A small model that answers yes/no questions on an image's attributes, trained from scratch.
Model: 2.92M parameters, 64-pixel images, encoder arch efficientnet_v2, encoder norm batchnorm, encoder activation hardswish, encoder depths [3, 3, 3], encoder widths [24, 48, 96], fusion encoder width 192, fusion encoder layers 6, fusion encoder norm layernorm, fusion encoder activation silu.
Data: trained on pictures of board games with random positions, seen at a slant, 195000 training examples.
Rows from block 4 of the image encoder of a small model that answers yes/no questions on an image's attributes, named by matrix and row number. Rows with one number belong to one channel. Each number is 200 + 40 x the weight over its row's rms, rounded and kept within 0 to 999. All counts start at 0.
After each channel's rows are labels from the 100 images, of 14848, where the channel reaches its highest value: "strongest on" is what is common among them; "lies over" is the class under the peak. Only what is clearly more common there than usual is listed. The data: pictures of board games with random positions, seen at a slant. In brackets: how many of the 100.
# convs0: expand 5x5 conv (encoder.blocks.4.convs.0.weight, 192x48x5x5, each kernel summed), inputs 0-47
# convs1: project pointwise conv (encoder.blocks.4.convs.1.weight, 48x192x1x1, transposed), outputs 0-47

convs0.134,197,237,227,219,176,192,167,178,249,278,245,187,171,146,267,284,195,159,250,129,272,183,228,276,174,235,185,172,205,173,189,141,201,242,211,220,203,168,192,174,213,177,212,215,228,247,168,108
convs1.134,160,142,210,164,149,241,214,129,132,135,179,151,193,224,138,153,226,207,220,171,173,193,195,227,232,159,198,203,202,186,163,173,146,207,165,164,252,268,223,212,218,77,210,185,216,247,181,246
strongest on: discs in an upright rack (43)
lies over: piece of the second side (71)

convs0.39,204,145,202,273,224,172,284,175,187,237,174,206,234,126,195,212,132,206,184,198,199,208,214,183,135,179,143,187,237,184,186,226,267,248,292,235,293,160,174,173,217,156,205,220,145,206,210,192
convs1.39,194,235,146,132,147,198,167,203,174,192,158,266,122,222,187,202,243,213,212,210,98,198,181,216,202,158,238,255,172,231,164,176,131,214,167,143,163,287,186,250,208,217,240,166,221,200,200,252
strongest on: first side has more (73); discs in an upright rack (61)
lies over: piece of the second side (51)

convs0.18,256,211,190,154,214,123,233,175,204,188,200,172,232,167,212,168,124,156,218,171,197,188,267,141,163,213,215,201,222,222,212,168,272,136,274,244,197,165,179,122,120,173,200,173,219,215,271,189
convs1.18,151,168,312,228,227,143,155,204,219,237,160,149,156,209,247,181,207,184,254,196,160,242,210,210,249,152,284,191,232,247,130,192,136,170,173,214,167,194,207,228,204,261,202,209,262,221,182,211
strongest on: noughts and crosses (56); digit grid (44)
lies over: board (100)

convs0.94,192,201,204,221,274,285,207,233,148,274,194,215,182,229,141,210,172,136,149,202,199,196,276,218,193,230,162,191,133,202,200,211,265,245,222,227,259,178,217,229,217,103,195,268,184,203,174,174
convs1.94,215,136,235,209,225,183,204,174,292,112,135,258,176,175,192,176,254,246,272,195,191,192,147,142,185,228,159,198,211,236,144,219,199,187,195,111,159,149,189,181,246,242,244,185,183,215,211,194
strongest on: digit grid (100); nearly full (60)
lies over: board (98)

convs0.46,281,199,176,135,239,223,235,245,258,196,169,169,190,200,333,199,234,247,173,203,167,171,190,201,223,235,206,180,247,223,196,138,247,193,202,199,188,122,189,139,198,226,190,182,181,219,225,116
convs1.46,206,256,188,226,156,283,188,235,145,213,192,197,184,156,90,159,170,137,221,193,142,186,241,163,164,218,209,174,177,208,156,294,148,241,176,237,229,240,241,187,195,235,206,168,231,213,237,251
strongest on: first side has more (72); noughts and crosses (69)
lies over: board (99)

convs0.23,182,132,222,246,218,215,149,222,193,153,173,256,139,182,250,246,216,159,243,162,170,187,197,216,170,153,127,185,189,191,182,173,241,217,188,257,255,246,205,302,271,161,190,182,167,239,154,160
convs1.23,186,220,186,190,178,203,237,167,156,230,227,146,237,240,142,266,203,211,176,197,267,170,162,208,212,244,159,224,194,149,201,135,238,259,257,168,197,143,202,154,178,220,238,307,165,170,128,164
strongest on: noughts and crosses (64)
lies over: board (96)

convs0.125,182,254,168,179,201,197,178,133,206,200,254,126,158,235,167,205,205,208,230,107,332,174,185,260,174,188,242,191,235,178,194,163,199,223,154,201,254,179,266,247,176,199,235,243,179,190,185,183
convs1.125,224,195,163,146,256,235,141,198,288,201,241,300,300,248,202,187,223,160,155,207,168,221,190,194,222,158,198,147,222,244,238,188,204,201,187,177,230,252,169,170,196,177,229,268,195,242,227,150
strongest on: draughts (40)
lies over: board (100)

convs0.114,184,187,192,197,181,196,185,174,226,186,213,181,237,159,252,283,176,287,192,168,175,257,217,218,219,182,267,195,313,246,175,183,170,146,204,170,193,219,215,132,164,302,218,157,230,185,219,171
convs1.114,238,237,294,180,234,128,188,163,184,185,138,262,160,254,212,147,247,146,209,221,248,173,248,196,200,175,168,151,164,169,211,243,223,218,174,143,211,252,250,222,219,141,178,181,150,155,166,171
strongest on: discs on a green board (56); stones on a line grid (38)
lies over: piece of the first side (34); piece of the second side (27)

convs0.180,311,210,256,154,238,183,225,216,184,268,182,176,202,161,191,133,226,222,252,123,251,180,267,182,166,279,163,190,187,191,194,141,193,115,195,214,222,195,197,177,189,187,239,196,153,238,207,181
convs1.180,175,237,190,218,198,226,163,130,192,168,192,267,173,178,183,213,185,190,226,144,213,203,145,227,239,237,232,164,232,250,138,310,185,269,199,210,126,197,226,220,197,249,184,162,218,162,100,207
strongest on: nearly full (72); digit grid (65)
lies over: board (98)

convs0.106,258,241,187,149,199,293,186,174,227,207,157,245,220,187,273,228,149,217,201,231,162,198,136,202,178,223,126,177,190,196,199,185,235,150,230,222,277,163,256,162,194,203,226,217,245,246,263,129
convs1.106,119,220,244,197,174,125,229,170,176,230,266,150,183,203,156,171,180,162,176,192,257,145,202,213,223,217,236,226,169,191,228,158,194,271,217,203,138,183,157,186,239,197,139,270,101,196,185,162
strongest on: draughts (81)
lies over: board (97)

convs0.171,167,177,219,248,188,164,216,154,194,215,194,218,110,194,228,220,148,115,207,133,213,262,180,189,206,182,178,217,147,196,169,182,189,248,177,183,285,272,195,224,209,109,233,206,205,273,142,202
convs1.171,245,221,193,209,176,186,241,222,185,203,182,229,229,137,88,92,244,254,238,223,166,198,240,154,155,173,195,199,204,178,187,257,151,215,160,219,255,209,224,175,271,181,243,240,163,167,222,240
strongest on: second side has more (72); nearly full (62); stones on a line grid (59)
lies over: piece of the first side (91)

convs0.79,169,183,198,240,170,226,187,160,196,233,278,247,254,171,163,138,198,235,198,263,193,177,235,185,145,166,103,188,242,93,200,241,211,244,234,226,263,199,172,185,228,195,161,218,133,195,194,188
convs1.79,223,195,185,143,166,170,193,219,151,219,161,193,194,228,245,221,186,168,226,182,158,209,168,197,232,179,237,233,135,229,167,217,170,143,155,124,130,261,267,205,189,234,324,169,256,194,178,230
strongest on: first side has more (79); nearly full (62)
lies over: piece of the second side (73)

convs0.19,190,169,263,276,203,196,238,205,159,295,170,246,213,169,214,258,165,213,144,258,115,196,255,186,140,234,148,187,180,172,153,233,221,227,231,251,254,220,181,151,206,176,161,166,197,220,229,207
convs1.19,194,246,141,195,231,225,229,220,231,115,262,241,272,191,238,168,259,188,127,135,201,156,249,155,138,162,196,252,210,194,186,219,171,218,213,206,238,168,159,229,198,198,179,210,226,270,210,122
strongest on: stones on a line grid (41); discs on a green board (38)
lies over: board (89)

convs0.111,179,153,164,192,255,180,212,240,185,107,168,202,212,230,238,188,154,281,197,234,221,222,279,226,216,138,238,177,269,239,164,190,255,153,259,247,227,172,240,212,135,200,158,202,228,229,229,167
convs1.111,166,208,261,219,214,216,186,163,197,228,168,184,136,210,92,281,303,239,243,187,250,172,136,166,194,277,204,174,164,176,141,235,219,178,200,231,163,222,185,175,242,194,227,179,213,196,168,220
strongest on: digit grid (72)
lies over: board (100)

convs0.155,149,196,249,246,212,201,212,173,238,188,225,237,182,231,225,266,154,64,148,175,206,190,195,213,206,216,181,230,136,289,246,201,206,225,217,242,221,285,202,198,217,123,226,188,230,205,208,211
convs1.155,239,179,224,135,214,152,146,293,204,212,157,203,144,221,183,140,181,270,190,140,222,151,180,196,202,180,249,205,190,172,173,224,203,123,206,235,208,208,220,212,139,191,137,211,193,286,123,181
strongest on: discs on a green board (38)
lies over: board (87)

convs0.146,184,214,253,224,224,180,197,198,204,245,258,258,227,181,170,257,251,270,181,184,203,147,204,252,145,303,148,129,236,173,182,189,207,154,215,205,213,196,257,238,181,274,198,254,206,250,208,155
convs1.146,246,190,234,205,204,188,219,194,187,170,169,229,222,203,258,136,206,170,205,191,188,165,184,208,231,124,260,210,208,208,171,272,181,245,177,150,140,214,140,139,211,123,277,163,235,224,301,223
strongest on: discs on a green board (66)
lies over: board (93)

convs0.120,170,215,248,194,180,177,95,165,209,229,202,157,158,181,183,222,178,177,307,142,180,212,176,181,205,188,218,178,185,195,214,164,156,245,190,177,262,149,248,268,234,173,256,259,276,241,179,197
convs1.120,201,136,197,183,229,261,205,187,223,168,211,162,260,205,274,279,218,167,147,147,190,286,179,204,161,212,137,257,288,155,209,189,229,187,222,186,241,226,232,220,214,185,245,242,270,204,209,176
strongest on: stones on a line grid (85)
lies over: board (100)

convs0.44,192,191,150,269,194,224,228,231,163,232,212,279,162,177,213,225,165,170,183,104,182,178,240,180,175,222,227,221,185,255,193,127,196,201,201,209,180,262,228,258,134,136,199,225,216,284,221,131
convs1.44,144,231,101,184,193,204,165,191,246,137,223,193,158,214,159,146,176,175,160,297,180,273,199,225,239,185,169,171,241,224,133,230,203,195,251,170,226,200,220,179,220,102,195,217,212,184,244,221
strongest on: second side has more (72); digit grid (39)
lies over: board (92)

convs0.123,269,211,254,194,228,142,253,191,281,207,186,239,143,174,257,208,219,138,186,144,205,217,250,140,164,259,248,185,183,237,227,204,270,152,203,203,200,223,165,185,171,125,184,161,181,184,194,131
convs1.123,174,151,240,233,211,177,213,237,171,223,215,106,247,157,183,190,137,172,218,126,162,276,231,232,223,220,180,211,202,276,150,212,151,168,172,203,170,250,233,237,151,215,182,197,262,234,277,222
strongest on: noughts and crosses (79)
lies over: board (97)

convs0.59,192,239,115,251,170,202,195,168,185,244,209,200,210,267,234,253,167,137,215,229,306,199,172,205,238,124,229,191,218,234,153,134,218,222,195,247,190,196,223,160,201,214,194,273,260,261,217,199
convs1.59,144,157,218,205,148,193,154,214,218,194,237,269,231,155,203,142,190,182,243,212,164,188,142,201,152,199,211,247,173,223,268,214,270,167,247,194,249,208,131,296,214,190,243,214,177,116,174,181
strongest on: discs in an upright rack (50)
lies over: piece of the second side (32)

convs0.117,247,139,228,190,277,220,205,214,270,204,252,247,165,219,193,178,216,193,142,222,132,303,254,127,205,220,199,183,200,199,200,211,232,124,219,171,208,252,260,236,212,197,174,203,156,230,138,198
convs1.117,249,179,209,253,115,205,190,251,185,208,150,159,202,182,223,230,175,190,238,220,266,93,175,215,215,202,124,232,146,232,152,196,254,274,152,177,163,198,176,185,158,250,170,180,228,150,202,216
strongest on: nearly full (62); discs on a green board (44)
lies over: board (94)

convs0.43,202,203,253,195,257,108,214,173,207,226,235,180,147,196,210,206,205,182,235,216,171,185,250,244,186,216,266,253,231,284,185,226,160,142,148,107,145,203,203,203,145,240,200,203,253,162,192,260
convs1.43,190,215,190,122,210,172,203,234,233,143,206,171,213,217,180,191,213,192,172,179,230,242,165,162,231,193,213,101,180,164,166,261,278,295,234,207,212,284,219,172,203,140,232,232,185,201,257,136
strongest on: discs on a green board (47)
lies over: piece of the first side (25)

convs0.13,196,166,251,83,242,183,178,182,179,148,169,211,169,184,183,203,192,213,234,156,179,250,206,240,224,169,196,269,260,225,158,177,174,172,173,125,262,265,193,179,249,253,229,196,192,189,141,263
convs1.13,228,195,115,194,212,250,239,167,217,156,244,201,181,210,203,237,217,158,157,194,242,155,189,141,193,196,180,159,172,182,139,148,260,202,242,265,197,92,199,176,268,173,216,214,223,127,233,154
strongest on: discs on a green board (39)
lies over: board (92)

convs0.84,210,184,222,238,229,209,221,162,207,236,249,204,177,135,220,253,154,115,235,106,285,225,229,160,157,222,188,163,159,162,203,154,170,233,282,190,188,128,184,209,225,200,251,202,197,215,197,143
convs1.84,191,187,220,151,134,196,271,272,248,229,167,241,279,167,219,198,116,199,159,216,159,204,209,189,179,302,191,225,221,251,226,219,209,185,185,184,258,183,201,140,186,148,156,208,275,191,192,213
strongest on: nearly full (64); discs in an upright rack (39)
lies over: board (87)

convs0.189,242,114,191,248,204,194,241,231,155,238,173,205,218,181,209,145,212,165,219,207,223,278,261,107,172,208,169,206,192,184,161,238,274,232,241,164,111,181,147,183,208,211,122,205,174,175,210,207
convs1.189,181,308,243,185,283,222,137,168,226,144,276,155,186,210,236,201,191,222,136,199,180,207,199,265,173,219,173,204,244,201,180,207,211,154,212,214,247,180,188,171,241,166,145,292,198,235,241,204
strongest on: stones on a line grid (56)
lies over: piece of the first side (59)

convs0.5,188,243,258,178,205,226,189,166,261,187,244,196,161,210,198,261,211,202,187,171,238,226,153,243,238,269,266,145,192,141,181,199,157,163,139,130,234,258,202,180,196,241,234,186,201,308,169,177
convs1.5,226,205,149,179,191,218,212,215,138,232,123,123,197,281,205,177,227,157,165,139,187,181,193,221,213,167,240,192,219,249,142,121,214,138,202,151,145,160,231,169,192,203,187,271,267,203,238,218
strongest on: stones on a line grid (81); half full (69)
lies over: board (99)

convs0.127,319,198,179,192,179,185,234,218,246,189,177,244,165,213,165,156,236,239,128,164,171,219,252,164,225,212,193,205,207,157,167,165,262,147,220,257,196,213,206,107,194,208,239,134,164,214,159,146
convs1.127,128,187,300,218,173,284,275,203,171,250,202,155,255,227,171,237,228,169,247,268,208,233,187,195,194,252,187,158,224,216,194,260,183,229,237,221,200,210,268,269,213,186,195,208,223,176,216,253
strongest on: digit grid (81); nearly full (64)
lies over: board (96)

convs0.29,185,193,269,240,243,240,159,224,223,261,168,318,246,196,160,161,198,275,218,225,164,180,262,211,202,234,160,199,231,141,201,221,224,235,234,217,241,235,235,178,218,195,175,218,192,243,122,147
convs1.29,268,134,158,172,208,121,265,176,144,180,232,127,247,260,206,198,210,193,147,216,211,199,207,185,220,182,174,187,92,221,244,193,269,177,185,166,170,179,195,228,148,186,257,195,174,172,252,199
strongest on: stones on a line grid (46)
lies over: piece of the first side (29)

convs0.67,217,208,219,154,220,149,229,173,163,243,176,140,168,156,169,122,207,161,313,153,167,214,228,154,222,213,198,208,210,184,108,215,120,228,148,149,231,163,152,227,198,210,183,184,253,205,206,193
convs1.67,255,174,165,185,191,191,206,218,170,178,157,209,178,256,149,165,106,165,197,205,157,289,179,159,218,200,169,147,198,202,163,189,136,190,209,150,143,231,226,161,216,283,285,192,182,138,173,224
strongest on: first side has more (76); discs in an upright rack (58)
lies over: piece of the second side (51)

convs0.0,199,199,214,232,191,236,163,192,173,225,180,291,238,189,227,247,291,179,211,180,267,193,198,267,229,200,188,128,232,193,171,155,254,221,172,296,183,177,187,136,212,226,174,173,124,212,146,184
convs1.0,245,249,120,180,257,194,281,173,198,185,195,165,166,232,208,162,182,214,181,196,152,237,144,165,194,170,185,193,194,168,188,205,256,164,186,120,177,201,104,150,105,206,233,252,191,234,214,171
strongest on: noughts and crosses (49)
lies over: board (94)

convs0.169,225,167,216,176,240,195,233,189,267,164,146,173,266,249,199,152,219,262,210,263,175,199,181,107,199,181,183,181,164,118,149,235,249,146,224,229,194,154,153,188,245,250,155,205,146,229,202,182
convs1.169,246,158,208,213,164,231,151,269,189,256,228,194,189,190,179,111,231,207,216,138,220,212,177,247,187,247,205,189,250,247,195,161,130,231,201,305,204,175,200,151,243,211,226,223,272,196,260,234
strongest on: first side has more (84); stones on a line grid (67)
lies over: board (99)

convs0.40,229,208,211,211,192,239,132,216,178,238,169,236,212,245,312,277,202,218,117,236,189,199,230,231,174,189,148,196,191,176,227,237,271,264,183,212,205,221,148,153,252,189,142,254,164,184,185,158
convs1.40,140,203,207,294,190,246,166,156,204,148,182,233,147,184,182,185,224,192,178,271,176,192,173,232,237,202,229,160,245,245,126,209,129,218,193,220,151,185,299,191,165,223,193,180,239,243,271,188
strongest on: digit grid (100)
lies over: board (100)

convs0.185,195,185,264,149,204,123,212,186,305,240,207,207,261,230,232,171,218,257,181,243,282,171,214,176,214,207,192,214,220,189,249,187,268,228,238,180,266,197,226,162,175,263,209,173,162,169,162,139
convs1.185,210,239,172,180,230,300,209,232,135,201,212,176,157,209,175,223,241,198,182,130,209,218,181,198,256,278,221,220,185,259,190,232,174,180,216,243,128,254,187,117,239,275,218,199,160,203,229,259
strongest on: nearly full (71); first side has more (70)
lies over: piece of the second side (68)

convs0.100,101,219,190,205,179,246,273,256,146,155,252,196,175,217,99,232,192,245,190,235,186,208,167,198,187,215,242,195,286,230,204,222,145,181,234,181,212,133,231,220,207,230,192,253,260,232,226,201
convs1.100,256,219,207,170,229,149,209,144,230,210,138,191,199,158,268,141,191,160,230,197,211,184,229,145,228,178,204,175,152,210,146,319,210,220,192,189,140,201,139,126,198,214,202,138,156,173,228,241
strongest on: digit grid (64)
lies over: board (96)

convs0.190,193,100,229,226,200,239,149,214,164,205,204,176,250,217,206,190,198,158,208,184,137,243,197,177,135,149,212,155,130,103,139,218,249,251,182,229,204,154,165,250,243,176,159,250,225,194,203,165
convs1.190,225,221,217,172,199,200,144,227,261,192,223,193,198,174,192,231,221,229,238,245,234,152,152,153,208,253,218,152,276,263,146,151,172,217,166,127,214,179,236,189,303,238,274,219,248,217,237,201
strongest on: stones on a line grid (62)
lies over: board (96)

convs0.154,265,196,199,210,242,217,156,226,262,231,145,262,170,200,248,171,255,226,208,212,201,169,245,158,199,206,206,147,227,195,182,153,298,237,196,262,169,144,212,226,103,200,188,171,156,235,197,137
convs1.154,274,178,216,178,200,207,196,183,236,124,187,154,243,195,207,161,177,210,247,176,266,202,214,147,190,127,198,159,150,202,190,262,268,151,207,246,256,232,177,204,209,252,189,99,149,223,238,234
strongest on: noughts and crosses (75)
lies over: piece of the first side (31)

convs0.34,224,221,139,172,238,249,166,232,194,170,164,166,211,238,194,129,252,218,231,162,213,127,229,244,258,179,212,165,219,257,196,179,228,191,251,269,126,196,201,110,169,252,197,173,175,209,269,173
convs1.34,282,184,200,161,156,143,241,204,148,233,214,200,224,167,143,229,180,251,219,299,250,211,207,144,119,248,164,254,157,168,237,247,193,200,185,156,238,157,239,202,205,158,201,234,202,156,190,236
strongest on: stones on a line grid (39)
lies over: board (96)

convs0.51,264,195,230,208,199,191,190,192,145,264,181,188,263,188,300,208,216,136,260,144,169,185,191,188,146,222,248,157,154,168,153,185,239,224,215,192,164,160,114,161,179,246,244,243,188,225,168,159
convs1.51,185,132,185,169,302,239,277,168,267,158,219,183,196,180,213,214,144,195,149,202,147,240,196,226,224,214,205,191,197,219,227,144,206,136,246,174,189,236,104,182,203,176,222,240,224,228,276,177
strongest on: draughts (100)
lies over: board (97)

convs0.99,223,178,188,275,137,210,216,184,188,156,148,214,202,199,288,214,202,182,202,262,218,197,159,198,224,181,220,156,210,244,151,224,254,206,259,226,125,197,145,187,167,217,150,196,213,221,302,115
convs1.99,220,187,174,159,170,168,173,188,264,189,216,146,194,161,171,175,217,235,221,149,152,175,191,157,126,201,141,239,183,172,212,153,123,220,159,189,257,201,234,146,281,251,139,196,217,154,142,258
strongest on: nearly full (63); discs in an upright rack (47)
lies over: board (92)

convs0.72,261,172,232,203,248,208,219,183,212,175,144,171,150,224,299,269,180,165,178,118,184,242,198,178,191,205,232,152,130,294,173,221,245,167,213,178,173,240,213,189,198,167,166,211,276,216,215,169
convs1.72,207,235,253,130,204,179,216,235,137,204,145,194,163,275,162,203,159,186,216,172,185,184,197,231,257,205,185,269,170,243,153,200,226,284,178,141,156,123,238,192,181,186,251,180,231,236,188,276
strongest on: second side has more (74); stones on a line grid (72)
lies over: board (96)

convs0.7,169,197,231,211,257,226,158,229,193,150,254,244,149,232,84,186,210,132,199,145,259,195,215,205,178,217,221,211,213,185,195,158,244,194,242,281,251,205,215,248,222,153,238,258,172,244,155,177
convs1.7,275,167,217,217,159,228,215,147,215,192,201,221,176,181,221,153,258,267,248,121,146,149,238,162,156,134,224,134,209,177,199,214,190,177,144,200,249,219,239,259,237,244,237,198,139,220,200,150
strongest on: digit grid (100)
lies over: board (97)

convs0.68,174,165,127,296,233,170,185,182,233,248,213,173,207,199,122,198,233,246,206,220,239,217,310,214,156,173,231,122,215,168,154,247,257,184,177,239,177,230,185,188,164,225,156,225,163,193,217,225
convs1.68,207,225,259,133,160,296,141,238,207,235,203,164,189,212,201,202,199,209,240,168,231,253,96,186,253,180,198,212,173,233,221,259,143,228,248,216,162,191,208,165,189,258,169,205,167,266,141,197
strongest on: first side has more (79); discs in an upright rack (66)
lies over: piece of the second side (32)

convs0.148,224,233,179,141,175,254,163,223,192,255,201,173,203,181,149,209,109,144,258,163,213,236,244,200,170,223,218,287,239,214,168,124,193,226,181,235,230,181,257,242,187,250,264,212,254,177,247,186
convs1.148,191,83,129,171,292,213,213,219,196,83,211,208,209,255,202,195,217,229,160,209,177,178,177,225,247,115,217,182,192,239,226,160,214,173,216,153,145,198,213,168,198,192,191,217,193,261,184,189
strongest on: discs on a green board (64)
lies over: board (100)

convs0.157,211,180,163,149,156,171,93,224,178,290,226,183,199,230,194,208,142,209,167,188,178,182,215,225,161,209,221,224,200,199,199,221,287,186,192,221,243,213,215,208,135,222,200,302,217,260,242,122
convs1.157,173,211,209,231,206,204,266,154,314,114,224,234,212,211,154,266,215,183,145,206,238,244,202,186,213,233,136,177,205,194,174,114,161,246,204,221,219,149,244,196,241,158,216,186,199,164,140,228
strongest on: discs on a green board (45)
lies over: board (100)

convs0.173,162,211,166,231,173,241,281,166,244,156,289,189,244,145,233,242,223,162,159,253,258,187,149,197,209,180,208,151,190,157,256,176,214,151,258,201,215,127,186,219,233,196,281,189,239,210,217,184
convs1.173,210,181,170,181,183,101,245,225,170,221,194,222,226,262,182,165,204,216,228,179,223,152,169,152,154,187,260,177,247,206,148,209,319,208,196,270,193,180,230,174,118,200,164,274,189,186,202,178
strongest on: noughts and crosses (74); more pieces: equal (28)
lies over: board (94)

convs0.153,235,162,206,246,209,179,208,138,271,197,179,259,220,208,169,194,186,145,122,268,202,208,136,154,194,167,177,240,155,229,205,184,303,194,264,276,217,189,223,209,176,146,243,159,183,196,232,176
convs1.153,149,176,215,167,204,242,185,233,127,243,240,177,215,253,147,251,185,153,196,130,254,207,163,200,238,228,210,214,176,188,217,217,219,234,225,240,144,253,140,115,170,264,164,242,154,161,144,226
strongest on: nearly full (67); digit grid (61)
lies over: piece of the second side (43)

convs0.172,155,215,207,192,162,145,227,152,256,256,241,161,114,155,214,294,176,152,258,122,229,258,180,199,223,185,253,193,213,229,210,123,172,209,177,237,226,153,209,227,167,175,233,182,223,232,192,185
convs1.172,223,178,171,229,221,164,189,229,88,188,240,172,258,153,167,110,220,233,223,170,125,174,240,183,143,178,186,204,177,240,149,249,192,159,115,240,192,254,211,201,190,194,193,237,224,167,211,248
strongest on: second side has more (73); nearly full (66); discs on a green board (54)
lies over: piece of the first side (80)

convs0.75,230,233,176,279,166,199,222,119,165,290,200,217,117,174,191,167,198,219,177,176,235,211,243,218,260,212,205,142,206,186,206,191,199,263,134,230,164,194,153,203,149,175,256,180,229,244,254,139
convs1.75,203,128,239,155,264,226,158,245,202,116,218,195,272,176,256,219,222,187,203,149,169,300,193,242,200,168,181,249,166,137,148,164,191,183,217,179,215,248,233,241,223,219,172,196,226,269,187,180
strongest on: stones on a line grid (52); discs on a green board (48)
lies over: board (99)

convs0.85,303,170,252,214,231,211,204,242,254,202,240,277,195,217,271,227,224,193,177,221,164,167,191,144,158,217,182,164,151,147,183,192,306,193,200,211,181,178,231,243,182,172,180,188,137,159,181,138
convs1.85,270,181,198,198,186,123,292,177,207,222,118,143,215,133,211,165,234,253,213,174,272,202,182,228,232,179,206,260,256,244,215,166,193,239,165,213,200,211,185,182,176,218,224,215,222,188,277,272
strongest on: digit grid (99)
lies over: board (87)